Weights of a small image embedding model: 36400 steps, 32.1 epochs.
Rows from block 3 of a small image embedding model, named by matrix and row number. Rows with one number belong to one neuron. Each number is 500 + 25 x the weight over its row's rms, rounded and kept within 0 to 999. All counts start at 0. Numbers have three digits each.
After each neuron's rows are labels from the 100 images, of 14976, where the neuron reaches its highest value: "top examples" is what is common among them. Only what is clearly more common there than usual is listed. The data: rendered rooms with furniture. In brackets: how many of the 100.
# fc1: MLP up (model.blocks.3.mlp.fc1.weight, 1152x192), inputs 96-191
# fc2: MLP down (model.blocks.3.mlp.fc2.weight, 192x1152, transposed), outputs 96-191

fc1.138:502503507500445498465525499516501502468507466479498501538499498497498504474500495522500506499500512501539504501499489538461501474502491500515499503501511511483526501500512500480544500500497500500487503446498494500499501492498462495499510500450489499486499499498501502503496498478500504499
fc2.138:503473502400436500500498500496482500500538501494503500387500572500501501538500493500528511500416490500500534499496502500569500500500499500500577500501476499501500500500402500501507500500499499518515498546500499500497509499499514499499475588500533500502500501500500495500501497500475499500
top examples: count: zero (43)

fc1.232:499500494493498498500498493453505507502506482557500492498493497483513506498519507478497504498501503501475500494460505502499495480493573534543495501492494503500500470493501492501499500455501497500500494502496486504501479500507499514501500517503506500523503497494490501545514501436500473474
fc2.232:540504508517511472500501494520502495500502509435495509500500504506443498491501484494501423505496493514519508492500490487509507527487431404497511499500507507498501508498490487506496508508497514511505489497499473497493497508515501493491479487495499498465497499491500443429507498535497521512
top examples: floor: wood (42)

fc1.162:512497530497431498500502477530496500496498500493520486504502500499502502485503495543527521504499503494500512505499503601501499500500501505506502517499509499488500500503500499496541499473498498500474499436519500500496498462476482497506501499503504501492506505513502518507495489500505501493
fc2.162:501453505500503502501499500500499500500499500500504500260503527499496501515494500496521497499450487500499507499499505500550500501501500504501530491504482500505500503500442499633489501500502503503501500531500499500498500500503518501500403498500500500503500508502500496502501495500500493500
top examples: count: zero (57); floor: furry (31)

fc1.699:472495501512500462499499508477509524495483463525492494507499488484445505508506505462476498500513509505471496478574493508501495503479700505509509501497500516501491493485497501494500511489501499500500480505488502499500479500511497511493502511505493496523501498510495495492500506487506499429
fc2.699:558505500500517488517498500503498501507497531449533502437497506497465499461506500501500489510494494515496503499413496500501502497517492453500509525523501493503500475500496497502501515505500502497507519508498499507497495507470499490501496503501494505509495515483506508585502503489491476562
top examples: count: zero (45); black walls (26)

fc1.731:511502497496493593467501470453477502511492513498512494500462512510561495549500518496483498493486498514513509539417490509496496522520573482492501497499489527506503463503507488502500500674497493497502506490509505499505527494514504495521500504496486507489501489490492493522490501481495491484
fc2.731:495475529515523444513497501502548485506484496508468494525521496498475522499529500511489459493503498498497485503570502504501492498498439517511492499510500491503493596505504507502511571380502497501500500499506500490499478499502523486490504471491499498484499502517510481532493468499494479499
top examples: floor: triangles (25)

fc1.135:501511500500473500468501466501500508496500483447508505501537500500515500499501494499502502464499599515499503505504451495500506485500487471522500498499503499474562502485533526492511506502509507499500500463498498505506501509500485492501500523500450485500413500473489500498500498484436501496
fc2.135:516502496466485466498498501499502500500510500513500501480500494527502500500502464500501500494494500499501500499500499498562500500500504501495563482500500500500547498501499500500505502508536502500516519545501496495500501495500502499494500611499498678501500500498493484461500498500498482500
top examples: count: zero (45); floor: crosshatched (35)

fc1.515:504497554494490582463505506516495503515498501508502495501494504503549499506482521499495499492488499499496512526469499503495496527511510476526500497498491489507493536488503494499466384541498497502507507462505505498494510503509498500521497502500498500480499483500486489485496498505498509492
fc2.515:502501498503518484542500501471510499499479501499499499496502490501467504542518499508489482499495495497495491498543498500501498500507482560494500503505490503494494505507499505502508682502502499497503475498499508502507504493497492493500514500503498477504504510497510487503501466503475475483
top examples: floor: triangles (46)

fc1.115:502499518500440499497504479509502500489497498495524497507502499500500502482500492545530506499501511498499509504500501560498500500500501506502500519500517500487500498501500498492546498483497500500474500460506500500493498486484468496502504500500500500482502502510501500506498485488500500491
fc2.115:500464505500499502499497497500500500500500501499507500273504543500501501513498499493519500499432495500499510499491504500570500501501500500501566493502497500502500501500435498580499500499499500507503489556500492500500500498502531500499427543500500502503497501500500500502501497500500493499
top examples: count: zero (57); floor: furry (29)

fc1.759:499503500497502486501515499506497579539500505504500499500491483515518502493501501499500487494502500425499502520483500500479500504516507486501457501469485444439505485505500500500485497595499493499495551494498487500545505455512500547518500499499459500500500499491471505469499507497501497508
fc2.759:488502491496500489505474498495536567504499500496502500499505499500496498507502498500499511504497502503500498498505499351502501503439500496502507456492509497580500500492472500498499505494500561500507483522500500499560499500497503488502449507500496499464498455416499510506497498512498497500
top examples: floor: wood (88)

fc1.199:478500490503487482500501508398503517486517461511508504497502483481601505525518536493495496522495493496502506495477491509498485491498613504505498498501493508477505492500513500502513577452500520503465495511501496498504484501508507495500498510493504484527504501510496351517515518476486475496
fc2.199:606499493487498503498508500490511497500496512468496504513503499500425508372502477504513486502498500498496514504470495501523498510493419453490508518489501484504498491495498488507498486536500503516511511512509506511499499500511507488493491496502497508457503494498498635501487491497501503503
top examples: floor: wood (32)

fc1.729:498494498495512610504494504620519508505477485528501499499512497496349512492489529484497498501500523493470500499492502496491479495490489526557471502500512497511493484489509498502486477495499505498496503501497498506499485512506501516488499514500503493498500507509497487425499497504510438485
fc2.729:543507494517507486500507503374491502498511513514513505515498500495486487566486497500496546503499496500501520502497485502499520525496500489504512506500496518500500531501498499507493620555500503505498448507487499515497480502511498490506505528508503493509494488478506531504500493509477507496
top examples: floor: wood (46)

fc1.315:501501528501431500455501496506502500434512479490499501524500497473498469481500491518503513439526519516500523507499482528463501494500499502589499509508502507487528498497503519495542503491500499503499500460457505500555508497494431482501500502469467495495500500485501498500483500490499507500
fc2.315:501448503468485500506499497491467500500513568485510500346456581500502500544500494484519555500398496500499511499498503501591500498522498501500549495506468466502501501500447500537501501499500490517521498500500507500500553500500512499496450553500510500515500499499501499500500498499499499494
top examples: count: zero (45); floor: bubbly (26)